A small spectrogram flow-matching model, trained from scratch: arch dit, activation silu.
Rows from block 3 of a small spectrogram flow-matching model, named by matrix and row number. Rows with one number within an expert belong to one neuron, the router's apart. Each number is 128 + 32 x the weight over its row's rms, rounded and kept within 0 to 255. All counts start at 0. Numbers have three digits each.
Before each expert's rows are labels from the 100 clips, of 14848 (inputs lightly noised), where the router gives the expert most weight on average: "strongest on" is what is common among them; "lies over" is the class under the peak. Only what is clearly more common there than usual is listed. The data: drum patterns on synthesised drum kits.
# router: router (model.blocks.3.mlp.router.weight, 32x192, trained with AdamW), inputs 0-191
# up: expert up (model.blocks.3.mlp.up, 32x192x192), inputs 0-191
# down: expert down (model.blocks.3.mlp.down, 32x192x192, transposed), outputs 0-191

# expert 26
strongest on: closed hi-hat; half-time
lies over: closed hi-hat; kick
router.26:152153097163092146122108131101096106079112056098064124151102059151113122136114160185096109066144113173108121104215110075151169102168119091077096139101099071123087140112157098144117135166135159123124132106084136090137154140140141110146047113128114149189148165143107141115111150135195114153192105154130138123072145074157122090119148146163147124040132094093092101086182036103161110079111120166100125178140202138102138151150116115081146111103133151177172145114176130130159148132147084142140162111126146133127118119174107177158149154129160083136173136138116139137105117173082134193
up.2:145190075126148114099188143099149178107143126141183155160153138104145105126160145149060093137066142162112142122150116112137162192157095114114133114135177162073148134119193126156130161102132077071104076104160035118152158117025137173140100137096137157146099106112090121155150115114138110114104168083074198104125153120115174090186086128103123136133105165110069142096161146079084105132095154149054113124161120099159111131093171130112119160173199175138169163122142107120152116126111104171152161164128092116063084141111130127125156168167154123065124106147094143112158147131109083153
down.2:082099090144175137104127049138086128140160096114110114167191136167163088129133102176136113177158102107144108096167162135066106107093169107169092071092120122173136159157147069135166133136123154136181148098176078196198105116099145174145114135103138143141127130125165096182155150120166133139215067108132122175094044075118154121180151200162161120076109116156175154115104139158142132094148155056120185109082096094176141114118136156130133129118111138075124055137184122129151168121107104146141118103127127111156150147105124091180146111120108178139126112166147100160104140159157127155
up.3:110151130096132066190098109121106083166066121112096079121128113094081102152075164128162093171184118143088150103094112129154159139142150115102146139144081146120164114162112143132153136096168104082147153097168137119157143137114109109184152103145128141158160142160115128170144113139130093090140136211122158200166157171101127162110166109130056123127199134156112065117067100143158155117098123141176093115107103190112140123166092171137172087140134148108111155075123159195064083123138121137097138126154134144105140145135101173157066102112137172128095085114166139127184175228110066080
down.3:137145124122122152162159101118111118091149149156147174066087175126147128097144155154094099151103118086128164103112122183131186133122126117126081194074097150121148134095161112073103126152151148109173126168175097167084182121161103115176138154134076173135126086165149164079106213143097098165104084159129090116216136154180129141119120180194100158123091112091093157114182131083097133144153154139155096154119132143146128110135110082119120130133173154037105138171094057201166091119136152130135127042125147117159108109174147101140120082117098138109096072088108120149075126133168108145
up.4:152114140126122141130146174135108158128140102077171160115170155136055116182094135210108122140111152110199123160152078058098144085121157066150124158099131137127085159178088069127143087107109127119090151187099171142128151099147140140148130090187145191157128116117121169097119123140107157133126151075039108099124120097111139088101116128109124151118135119098140135159126153124064090095112120149146124113104148097119084074154117149141101138136117134148184180134080121113154092181070177080098098117146148100178180159109131243134162064118139143122141128067153106121151162169111101062
down.4:075100136132111135159061065165150097165125156173141089091071108174137168137097124130105099075113097140074182135141136145186112169080114158128102140106054099170153179108117105156131155141154155062089122131091142130167168098138060105122114114186195073125147136103109099189108109162145127138119132158114143162185156131119090159089091117149132144100114162084148091139098142124197154165104157152101106125109183130177101070128163127188110151120217133140138088146079118105104124090166147113153137071123204162122094138136109135175146088119123128189113085150132149122127172130128138176
up.5:102144147087181166137141128156155080109168074086120165199174155091158122161096149162127117165128158177110096110144044168162131095113109179098095142119160121126103189130217110130120092105168175101115180169196140186163135062204012119161156119108082150123156176091131101146151196133125140074157130131117139121145109085116131175090152109130128087115117130125112152102144164152137105129101092129142089138123120130145138079112082152133119142112114125131108138104138135122091161095110162072122106110091155183062146121187132158168166186109139132138106140160102115100154104107172138101
down.5:102131121136163102145156122146161143117126188146144134140142131126097180098108161039143125128172198128081158108182129138056119168177151098119124134085165153107170106106102111122192121120095103171116106089114109127112108206134118106154104117111126127165130102134120133108185131146140142115185151168059179187126089072122162154150146150151092169130087070081089129095134080141109101115125094130102175061169104163119102133134145140112092182122099128153179095054145145130135162155164100144133127179060112130153132121149110075030135104180140173156172129103173149105138160077150080144
up.6:158176124123119092104171103127183129072149087064172077101078103125114125128114166162157140221147107201150137072134153168119146133139184072128131160149088117155125160106117102108153113086184165105091144141103160142115161148144154112107087118145201140111165083125131079099122087123151115166193130118155060115141184137152113164181076134150098140134084161105135165111162129073120136139180150130134126127190053097126208158089152128216109141112149154073101137115132160075132101071146092110147114153107166084138090164163172113135171106131135166115137119118112143159125152155137136117
down.6:120113097131098086085081146107131119120112093081145112111131220129146130151115121163081112151134126147117144145095073153124170188156081149133075138177073126096138139209122122135146096115149148114174141137065122173076091122086115119130199099117139120114114154086160116101106124086149134112101090157111072136101139138162055105118176113114081102054080140062134062092169081091138156122133147127152109088123165124110118173116114118110097096149131194105083151121155166126117150149095084088166102118107105093083133061174127145155104153125177174119107181141064093100184132083136167163
up.7:074142133146167159085142139165083112131115142185091176119130107107118125138102096083113138095091178124156040090130151125194178131103068075115115135137147124074175136077156118075098138151066158124120158085107144161116131106099173128146077140067113099138161145158167169088127204126115067118161096146106113096112092159070112108105127132098145098100150182110133096154152088126167101127172093132111186103107131144059102128117137150155104158136095041118123125150174105159146144133147137102125079108064074153079190137164121084106104107129119171090106098156149104092104176166131152172
down.7:146124138119206149116146146113155119153093150114102106132077107125131149089149118088072110152173121100108159117195094128103081129203125105106160075150124071141115139159067071180104076128136145111173132153125047135130171100138108146139171153137176102071144117180094136104115091111193163161128092150156109148139115106144166169161195166161101113083142109137130117139102101109119165126071168170117135079128125150130151156110099144132148128185122116091083113106157051188094144112159159124164148151184120109183162196156205167125090147147115105076094162151156139110093128113119067163

# expert 19
strongest on: rimshot; march
lies over: rimshot; kick
router.19:118105186146113060059121211121156129132109092101118159087127140066113086093179117110150130080163129137193143092136102073084178136100099126120115100151131180073116126111151138133182106151115161161052082153120120138156138102149111168124136127080147062176183155139135129138126169143086162133128138085065125131136111125090097109105119170177107076125155152078204087167132091076117178139105159087116118083074164086149117174141088104147128106138092124091140156166109103121205125159150111109064123120133207148142118109147160180102134148130101085169159105100129122117156139104156115119
up.5:124150084158162129177079113114117142126129108108159071166131105135110152115118059109115144107123096133063122110108130158104122071144131093087124132171221075127111149145132145122121135156126108122194167153132111105108137139156056172138124122176098089143166149113112145130164148120109155205130158109113167167158120075068151080182174106081144116082137130092118183165088115139120157131055130135146176137120112115096111094087149137117102136114124122087140137135123096100172131054227151141098185084144097146063120127109124109139134139103123131075215118090129156129153182181111126041
down.5:107118140197107149087122120239127132114137155135079116118115145115158125101120148077097136158125177138121103118104140131111171092070081127145101088182163121155100146084162113201151112153112169161093127148160122115102109148147162150141145072139117162076130113129090146142145121144195058131119110118121154081155140107106147138179141130108144130155127146176190160157168096158213090070123047110086102131139145112129105083161160173100126111137133166141147170101170106115175192127130130067103149128151099114175148189145159141126175168116173138078157150138102079070090182144092153083
up.6:149132105099113124174184176151081096124122110101139104147138066169129069170134134148111133116075103110147180161067126143085125093122156106091132068131052172156128110110120154099124127071043152194124165129098102207117137113137152156147130100092163166142145094074124178138147132135187082138064139137158135149098099099083113110111117202220127143118104145163173082111122143131149176149118140089179137117073108149144115118084169131139129160155157140120109131102113155131145165123132151135103107165119121171088059132131152193103149138138102084151129132123223098154109204109120114129
down.6:118079174107063177110112134141098084231150126154098135145145113129123142154111114090133120088143107161131083161091123111100113095149195105156159059151138106137172115118150164127086178110150077109155149129141172109159091153092133178109082175142161088144108178170122133109131130167165180120109150130172164144174119123148119090187137124190115147124116089114190145147132118163104126158084142096178172154142074133177109202124118124074120088157074188054121096124158111091160093090167114128140163154071191094136115088157125139137129146117139197140128142138126127160089159095185166115
up.7:088117134155132123168137181140141144108093168166102086125089168138180099142112040090110096110142118161097202143128163158152160112057128163113121061148131107104127107102118128088099103109094135118114117118156179141130048170112187110137116102112175152167120133171168111144097150145136096105186136063146063130091129157168087084138097119086137093192066155152086114112102132087131141068165143113102122166106157109125191104158142099101168142117118096181126123104168146142122157194154159140129091135165126150167089105076188125101062139137076122138173169121149155138089163101171088097
down.7:167118173132125161166111090109080160109112173153107182118142148112118111161107075093179143128112130188200134143141226136139176131121155181091137068122106160093075154150125075158145126126157099193108080126087097126145152129172139087157145137118122145096163119089111158114129160113164145126064091154095140104082154161216165078102112105201070178142135117176156153148142132147174109105142114130126169125124100144164109174159160132116139149131073127134157111101163161157129127105079132136179198178093123135164145178116134161157127171168094117135132108143159114141150059048096108133
up.8:163152089141168103120141135158088090149117197143152109086064136098145105105172152118145097111113177117147130132140130111125150172109111135178104144211123161175143104115114148095126099148160146107154144136167193086148063134153136112123099094083149125196113134110080208164142140113104136119140145136114140145104155109154118117136144135152126112119160091212116072140090104118116123175135073152193124107121096218168095106127120145116099178167130095086085120135107098123105100102144123094134133111076072157111078092127181135081094132083162089060086088166136041118117187089145093180
down.8:174055088148167172160195138129093102191114107134156075124146105100173121165086049154136144096116132138135096099183113103125156195142125124149129134161151153155181137150157094115098176149112087099130193108088179112137147106141126148074166151170114141118113144180123142117095111128192190141109125133057127160105153126185116146119111147096082173129102101154073092150149121104116144134149084130146133182060113133184185103141158077124095158084149110104130103145139130140105132162164112122132097100145120104159122168132163153136206164148160083164115074203105127176112202131141150165
up.9:119170152175141163081118120091099078116096123152117107148083108094154151122128188126126094153087171171111114158137093100181115156114108103140144129143138126127162156112087175108142058101047108121146104138125101150117187113047149124091117100036123089133090101108092127096075075103056094122124111121162087098114129156149096159073147093112062123117144139176100135081130141116137125132030146139093138132131133172133130138158115133149084070158142103068133158179099096125082109174126169129153135110125100079159103144169164190124093125115062177164171092106166089087097107139167121118
down.9:109119184124137076142157160150172146160133082118127144112114102109086130164132116140221178187085115066168154119172128109088174169196188131089114116125120143172143113117076149086113119175108086093096179085090115149111102110146140141160135134159100097089156111117091096165095096126129185100146123056063190107127105131185064136135109128108064114174146108172127114143105107206137105106106066150124152121131164163116171104089143113201151045158112073132124076106143096127109149095151125107145108140098119118140126162079062132141135135112134114135142172149131130181081136121116134103
up.10:168126120095103124136115179115112168103097119125100159188149089139125132135128206113092123149116199108091112116136111120127135143114151142135167134125102107142111155115169107142148163130104171181106090205099119109141097178135143105110119129159096105076082087170113139229126111081161131150115106131093172118167203130096081155084207143133169131158174133140133065156115121114093152139073177124181133078129140097131181109136117106124097194119092120126091169103107149113161099168095120131154109077069160154189150148098140066162139151112084136128119083207179135120103165095130176070
down.10:093148127115111130110087159142096100130114144117108092130133087094143175128158108123114137158083157126070093173152164113124069135131168141118172134151064076122090161107065126062143089130170150130103158106091126124175141127135177121109137103139117132163097129135152091175098138147127119153146110165165041102099136164164144135094084118157105163115139127114126119133176078102190113137140153145117120159090095113133074116081123157141126147148082125088077128083082077204162133127104086111123180204075093109098121175166141154104108147196088061209116116055102151101159062132105092084

# expert 12
strongest on: ride cymbal; half-time
lies over: ride cymbal
router.12:115042172084110136122094120108057201142159107173064140135121100140089131071147149038106178111095073117188137141040128157114163118108112151113136116080159125166196135126132145142092120081100082110133166121125131121107078139142147149109151104123150149111105149166092127145155119131092158149132129098106182101148152092126144091164124082138107091101142104152116185125147089208072142137137163047141162141111167080139131142153123134159105123112169176104143090061131091154099119144117127114146146181129159119081137149121119128186132148135062119126148167192123132173072119126097102066
up.2:164116150076198158086118107123115075190117110132151081117178125142116162103186130169135109103153133172135096122112095163118119143093160133129089120150190199119120163119114138122096119082117183016170149119114102048106167154134153164107134126123129071131109073048166129161094134160135147193136134129103060118177144126121110156109132145130107094097123121174121154174148140136089133105162110126134172089119111095116143111186136122136122104109114125034086169173112056133096134185198098107122145165165145134146093083131133149118117123092196146107146098110133104148121110112138060105
down.2:114145108145077110141131115085121100134060131094162198091114124083156140154152143112095153095132162168116074106132165195133111172120153140122069148023104150167127167164138141112127162137137044136079092087120080162093139145131171101104129134150094119164064176177165139083123126175132163134088098143160111179127121122146127112131102112141103100127135201105158136140168126121085157098080117155146124107187168177157162188093124122068121160124175175114148131115150158137141128125115100117101158072082146149111146114113096151113156103120157132126183202165149060155114070078144167083
up.3:180084082129142097113144151099149186134140103156167169159138110141096041078111137097165103124132170158118124116157126169113146118124116113189128195134095108099172135116065146132131122154075134172166119151129172103124122087146118122098157208128179100098084169149106117152080114210099128113137125099132157140127143112145158086194075116124108088072137066140149167115141123093134157157109110130138103088154106127113122113193136136160130148118078128115113102145121164060147142103073044109101108128156158134081102098177118130087069107150116173075128138123093086123169120048150192071
down.3:195182138136185115108096131124144102119086204123144150124153121062132125150153115165160092105132096126102121140164168147174163178205076077120106109099158101096155114148126170136133143099103139113096080117167121113136116125107169186165097166111100135187109083141103136146128114090120155095132153111045159119144209117095124086092142128138083090103052155106193139084105052082074137129149129079128103167083102128119113171195087157108122154145114108115140129130134098165112139119168132160095139122062084140097135116093151131186137139166098123115167142120072165139118067128153102063
up.4:212190098128101157112111088181143084141102117141102097093171111153150110140116156196138140173147171117108149103133125131103155137086087152163132136099107105126149115114187131173166181090124202100135068085187169123159122098146127098116166073138129101132118138110134168181196108097098112142129158151075056129101160110154107115150155141083154107094130104099039123086133109107169124134126133103139122120169169114145128129130099100123059114145109077162141097124071137184129103191099124110094144125080156150126151156155072063107121122180222120192081143123130139092125116125108144091
down.4:105116100149110138102104070159085167081100149160154138128081216137139155189156070183140164154061132113156109113065123106142065136050121160077106096152105121121150108102107156139075119113111122152151121138151131147084090148103111095178138059069087072110156096111113092102149163133125138064110156124109113111134186162132110132132124092077098080070104163150170138130180162097142092119092144161109133082089143152125132104073139145183092058177110162140163107147129083133125122097114110101149079168157179146110110099136119060101135164147130153151095177116075137157090129097139165131
up.5:092134045095137095155136086147139120160083098127122078182084143114106195155089163144083147171101127138131124154093119132143132125142167078075116202123121164098124111163168067195156084156117130118142108129094156137112139119096145070058102155111116160163163099097101098122099124112100132150091157167131103133148104143179073156125132200155103124175162087029054125147129124068119105149227149094199106125153142091115130124085145113089088161128141106106176105126086141172137123118129151129112170105106116084165109106166147097127135136144135102160151112119078108162097107119071162141
down.5:111178150153128135124156147134146108171104190094143105085146110106109142084098124160121090139095162153134111120099094112153150129177086135141178206122198154167117157149121160146122081080121182149123165190138132068118104163161162135072131130119189118116115150129095139088106138160141150104144144173126123153124150114075099121115120130143048121080129130132133128071122177122120113223159103065094114125134117141104051080052161169073090164152167083135081068139133128155136123109151082120124155119135168098143078125158167170077123149158164178118110090202111090119165105142092133172
up.6:118088146124095047099125128123161155175136138146105196115149157130126108102116116103173135163111155117149129127140141070157103068107118162080206178146150199158073160147118165142106111175148120099160110066133093066148106125133115088093123161120165103124159113063149108167129107111138195204083187126153136117055083153160085138142123183131160130113128113101061100142113145119169181146134156121130152072142144138127126142167110114174172126092120094105050078156194145101155118106144092133122097148143137141115160128065081128193035143124115147113122118158120106122095116152112103109
down.6:167149135112160093093186081162156130223125128133062115118130163109127194201081136148125151177137134149151098149113107135098100038113109120173164158089097139130109116143136131121115143110132121121147107136128129090129122121107137172148117091161136198050103109119139099139125146139124142066088127141130110109133079182121164124167084121106132136154126126144135133079158114134190114174154038067091120142070166155155078129147144109105085101181142080130206132124164129151182113177156101050102132173103125120071175128112114130097136090096155158183167137100140055114128109121129113094
up.7:194132116075095143085105113155151129074115161181117176145035052123100102133116136125122134153176113145136162169163105168096084103135199110125115128127189072126154125113070157086141121173184186115151192144170164161169176117125115101134083152107135129165098133054082086154130146079123140145114099091129154132132168136077121142130158071157091107083093113154160123139162114131125118156159090103110156098163099198061155095150088165149165152109069126094143166140127107085132149134166136085130166173098104160046130088142167121131124135159167132152139110128099104119174148108124140145
down.7:134145148125190151102031181109191166141154121125149191075144161054097131154146091102139091127146132172113138127123164096157127153115144120100131074087106132139168180153154135157136123136132118163084123118154121142097144144138136114137122107146121091135049128132136127142111190110150159046088085099150133129198078120193219083110103171057161085132114076126156119102152080100097129179129154147092123085117124139138157051155150086115087165156162131136175158142138115136151109148083135137116116081127200059083118117086171104198149166153148160143153118134118133125124122146129118147

# expert 25
strongest on: ride cymbal; half-time
lies over: ride cymbal
router.25:170207088123159113084111135118120137121082124200121188176196125101108077130151086059134143117129156132115119125113109140114101105101187173112134143171115077120106089141108096109135091147129126164165108112173110089138132158114091126145119098127109144094127111153130082093130200107113154077115117146106188075169170064169179148112068179171149135153046126143210129099191128092141133129168148175126179135128177171101127140110129133179131110078128146121143123116101126153113121040143162163104039109084142138126070129142077105132101146125096093127103126140129176153093148160119112119
up.2:156174157131139114099156161120111151130153110126115149106112105145117106104102134162150121169160107146109141158150134049116159087188144162111112158105100104118208192104138084123131124113149132066106134107120105184141090106149062212135101082122118148171182092143200096050102116133107155108102141152143107124138130147137109115132149176147154118091126154123147136101157127137174103172164172168114101169110154131126095114118148117116069164071129081132135099182146145097135079158156114147164125213118175092161079126173115130088133112118122078153177135110117134059164085077224053103
down.2:102181132127158125090112186062093124131064123183161066129188111119130108106067153119106218098157113179137089123113113111143115123108140103163129136151143142111075130073126116158145170111141133081132113161088112087226075157157163142141159092123123126120145073090092162095190157123126155090108157135152136140159128164171112168092153076149182115139092122169118107125106135083107115114141107098128151110117069111121102139122165165108198049123129137127120138081120168131057149061159153100105089139167108132092113095129078116154130167190093159082111088129180117128166138084122092159
up.3:148191110137106091124126120080143109125095150125145153128115128142115072100184090180113142114140128189188088106138120179173157108130141132119107054143044081127126098120144075106174168190133090150080113120132196131138203136135167119120132144168191176076104096114078130184153118142167171149147193089135106148086132113097101136156066161104088130107136131075110151134179071126124146105075157092148136121151066182105123120162157130121115109174182069117144127074136124122169173108091089084126166097138179130184103126097152132139116114148131080128117147154099132150145160187138087136
down.3:183101186063148138113103099110104094204146142114171117128129079135117165105122105116168103127085107116134121175168132152111185112130185141174152101160159155144103115139140108058104136118115086127159167098156170102122097113098181104084149115145191151136085122136188078145118124137154114142084116149153115116117166155099149118157130120136151189130094126143154123127054111040161077148168089122145134126098139160099089091154147152115130189163090118152086197118123176142146134076102143095137144174084116147156172129113103137134130094175155142112116191106161075185058173169196185101
up.4:119140120103134204082128157174173094094151135145104118176120072134195100102132176165138141118080096143133083144101166097181114077093122132130141123127118167089113155132141093106103104111134162171101093152136111135152123137181108101128144141117052036139096122138124043100121076140123151137091118101165112130109168182097100199099104155171104106108143090155116161137155120107113067174181149112077145181120133085159081144148055091103119135138119070155091107189111124101184093154088100109121087150082152149121138181150185087124129150114136159109130145131096154138179130092116134210
down.4:116135142159132140141104086113175116148134062138088101052123137159127142154160154104106143114169123093127137125092135100100130077100102066095149150100110105182161062119195167130077139136110114165173145188143100134130120130157173135167135163121162133120205156186225138141137110111126064140200145098160158148135142138123130114052144157120067142160089112172122135105086126125120067111079094078138128060132098123134168100115123182164098133151080054165092147112147174156120140104100083122108110135153054116119103154137160112157135173097161162140110104135098171086118147191159117100
up.5:095048193122183105116113100145182222098091195115119113117135126112115126173131082127153104145137155049076191185110099127096155085153192141099129111083121120138184138124154161129129153167069134132177106160083146108109085125155131134103110178114140117094144128125123084075135108124158104166147066114151171104196094119130124103183129153141079124073129136159120059097122112154115147117105100138159122095132145100122079115139095152158106153132145090171089094167116133131128161110174097112126135147153087162186141119155097079148132135213126117157091174163114092104139177151151064101
down.5:129047178173174121092115168145124138129114148134115163172150161149144106137156137169210118151144098139108176122099120166140153107195159135129136191093103109140082111122090070125161134110165095120105105143157197147163132073113131158198118120142098124178162114125129159074120075126126134191113119096162068122138107134139190147133116118132072123116045202160177116129051145143153149118140040112096063140085078149076115110125178155083148126148112104124122112134124132073141124110123136098152129092171123081098138097072138154158083130160111117158152114092144124134095107060163155130
up.6:094146136153096093208136140176079104125109143134096120086127115141106176190146095083103105148194124191115126159143112110079154146107146187085126118168135149125107133109129102088124042135139102158118095150191181101091132183150107069107081147149132202138129186097155100114071142156129127141138154101180101160068180108086156114102146096139135088125205100102115133115152102179104132141093153101114091151129104165139065137138079110189161128111094155085146121168134184161130162130090094108146107165142067155114107139165096095160080155166091106114085122128177096156135116122181156136
down.6:168114107118109104128133163161133106117141145090124084151138095168081242138163076095151172099117153127175124119143150089160138114120105124127080164119117148109172126112108149168197161149110078159147113144146166095085156124084176095137163128110116062084110090095064115158132098168145149145140141105110141140113110109137125080120092096134125176192208134088149097166094086120172147077097151101161177140096125158120166148179120088126168196180142098102145123142129141133106068082103122164148201141114147134078157116111103095130103119162095151099158119091151130118066073156171134044
up.7:157191114126066073182088191085100164113133147099106116207110107078130191108140121127155097141041151139123074170118155121127139148164111134138116159152172180148081132107123151076140158188094179084153116119113123151144083115101143115074145147126119088094150154137130173109148158076218119110104145109152118140133142109067107191135163223137128129141118112143153140086154176173088135139140118128114150127130121122137095143141141177140134106099158112143142221103097108111171106095178189115106116111120135138087137165179150116141132138116140038129072122134139087162123170113113130180
down.7:082153123066091176159157150084148119106161196119066134161120134151104106098177124204148127146171111102150142158073147103165151119089135131138164161144065134183143163154174122129159169122101124094093144174093117146174081136086087086139159175142116101130153127105144084092118127084177158121110096208104157180114106131102095123161080169170141116096116149161107100173085106098168140172174153104108077122127152118151169132140138125134167137126098112114112115087109090117175098114082145070211168138097130106100155087178148137100106163189073130136183099103109104139093141090144160069

# expert 3
strongest on: rimshot; closed hi-hat; bossa nova
lies over: kick; rimshot
router.3:188112079175092107103143144123216093103137029133084114161121167107137102122168150151105131123114158136113123083149153176106068150173111161112152128094111156108054096152137205163194117091106110096105115122146108129201105111138163086076119145113133085147145123147132142127099155093140150108150159095135143097121165136125106149106142184107092096097159147113176135098098079162040127120138127153116082149155140134092150109160121191168114171131169112188141117107141075092093101127118093163121052122128131081122135144074154159094134143065133149127148125102107146207158087176086116101
up.3:068125105116136161151141117080112097066100154157137187074139154141102154103106129042111159121095116104085148067120118162204133105100197149101078199090110095124139140131085132120148112156155150107108128156124162143142128123137125132136115142094115163147101077157121180116128097161135170116133087063109173148150134145108152121147080144109100183107185123126128128152106150162116110116121149060143110093134113116114130114162117116134130115161097140144152163088103181155105160123113091096103074111144089181076223129109046160175120240164091140126103125081117054149121156128164101092
down.3:064140139137169174134168063099153154122105140138119103115128119098079127096129150131181164124177184168152164094082101104133133117083141083137100151134091141105083161103120159091168132047105134166140185082135139197105108114157130099093174128131031064185106098130141090163111139176156179115109173146165125142078191103152157097174149169102163100126128090148113094151129155119120181141124113118122163131114114104124173095124078141077076117183158122134197133141134228123124119140128140152153146118129112124135188119107102175111168101105085151166126146138125146164099121162061096158
up.4:128067117093143164122069150139098145129136113096130139132083145169178120107141139172165121114142114177162147106057130155141107093089136076160063114193159130112114120132189138147158118067120116131115116124115178140141196114105153123169147148093111122102091124165154086101085096148122095156120179098104098163153088179156155115146086118138127119120098181142108052154160073151112123168151160108102116134143185103106159108132135143139145125120149119060127152127142153088178184226124226157108103168097141110109170113099134068101165192090103062142136116112092087148104071106139090161
down.4:117160113162099121112161152115131122153122101126122091103155161225090098138099128078155068141186108151162196096123153116133106121182140112125122060115134125101056107125188075195140209138091108099136159171172120139100136098171151207160156198141181051137180099088103131179157138123182130124096157117124136152172101068148160148147136141099118144121085169124110111145107143111143139106140102117086131117157151134139076135169112115148148176179110101189153131158135134126168093183131131184085082098138178122146116160074074102134124126146111099074121085150115135155111109136127176122
up.5:147160143182147108179204053097143092147158165106144092100101119126141088118122127123082079089121112161135128116120134146092108052116148170181196092081122072090086117143110185150176110124065091122142175154155137077090166176122130168104112116075083145163084086156135136159104090114140118093098104145146100160103161174132101143049127091117116156192122097087129105112119139138126113181146069134109130140131107168146158192096135104102115156153066150122118118124111183167162117143161093063145109088160137115081120133099138097109113087078105095137103083100150089100135161115119118054
down.5:087127070110141099141096092117093159088087103146130113128135139127127136136127124074056162131091064089163092134138182079080102119096181107086106193121081137177086073133073103142077208121115119103177123089159184123093120141109125125161135095134095119170136091139153124152131203184126118096165117076199094105107187090156102114164112154194144166114136080124132125157175158130086122081195063143089116125107115101132086125139192110123124140155097137094165145127171172099170146133101061103150114137126113125080149115146134138154120096150091139126147157194162085105122123130118104167
up.6:146136135212140134108168144145133141120089116114146117146081092083221156074127104129129122113100171134120124153112090150102128091146144137105079116126104156168136098153121102048090123120093136101098145133135148163118134099145125152146119122159030101133176167145133117164148132163175140122069159132132141177079133118200115136107101132158146053099165132130148142213142134093171143154120123171095129083111139129163162140134149101087210143114145130097113083180053092125129192184103126098109105081129127176119151158165181124123065104139078077102143082132095170152113102125083188096
down.6:066148111110117119118088083127114110124191153110103189111166076096120119148086147134114150127078061141133124110130101142093154113124079142085094117154105193172061179100076163156145135151082096116170184147182093129181118132088150143113122168118132172128148158178126157062144138123148127134106090078094150042123120124167133120060174144107128151153127106121153155154170102092157140118138151127156086205091059141102173168128176149124177162101164099134180087088089131144203131168121169082118101117206154134113098159165137167110106143095112106135113120104093113127178131109125146135
up.7:134129163144128062198161139139135103161138127112199072107109129117097122119202115160164130143101190153098114145092127138147117143159192133112124203135174109098103153164127181092124175119076080138106118143104168086148130176166122067069190071104089149124149181140144201056111137129142139130095178143106041142119164140119106115134130196113135208098168159156119137168144082124108130121142140134121145177116118124162138117075134075141125122126126153100107093101107131140124133126173096185116178130176116150126153121104105147125142125090071135071111186125140110158180123070176109110
down.7:103101106147116132159175172131041135101092060100155154143158171069102111140073154029104118133149088108081119082118129152080081150150099153112178108136135172174104198122134117148140116101134158096198069135120106101107106087131118119128126121109188130096092126127194146187138097144161129167097118167121146088130132126122118084106165136099171141126141149138154143105148150097107136099174155087092130143175099081126157119151111130163189102123208135095123144110132119111121142108090081173145104093119105142110115149128159131119106116162160117134202146188087060156199124096164047141
up.8:114137072145159205122074092144182159101152163152153122102117078122078164157107141098139089149091154156030158138148148184119152143131103091068034116170090194143129129122167127128168094138107113137109111147148085154089116151059102098172093130112182132173161157189072077150085102118138128129122173105114100077128110074086150104129109106146126085077150097128107106147157111065197131104159142166112129083125037113166133152157150112176138133170153115135118109124117200120103160129109139112125101121146133152140153174184165123140164148107123174106156098128146125105123129083131095130
down.8:148170097088078113213099109128127091116106185205130138158130118123118132091069177058020108135189140149105119196200105165105130137111157093165168125121068146121098121144089152161162114115156125125145092103104118122161194133131150111123136065076113144138134129127096124140187114157111137097070174150151127127096144150069108150133130187169132160133123168141110115114096095127151099131108080115080112143103090111087106122102150183173135117128171129142116118072153175126159161132137205133126106097157152104112167130127117095137178161168126152111104095110155104088138143041119188152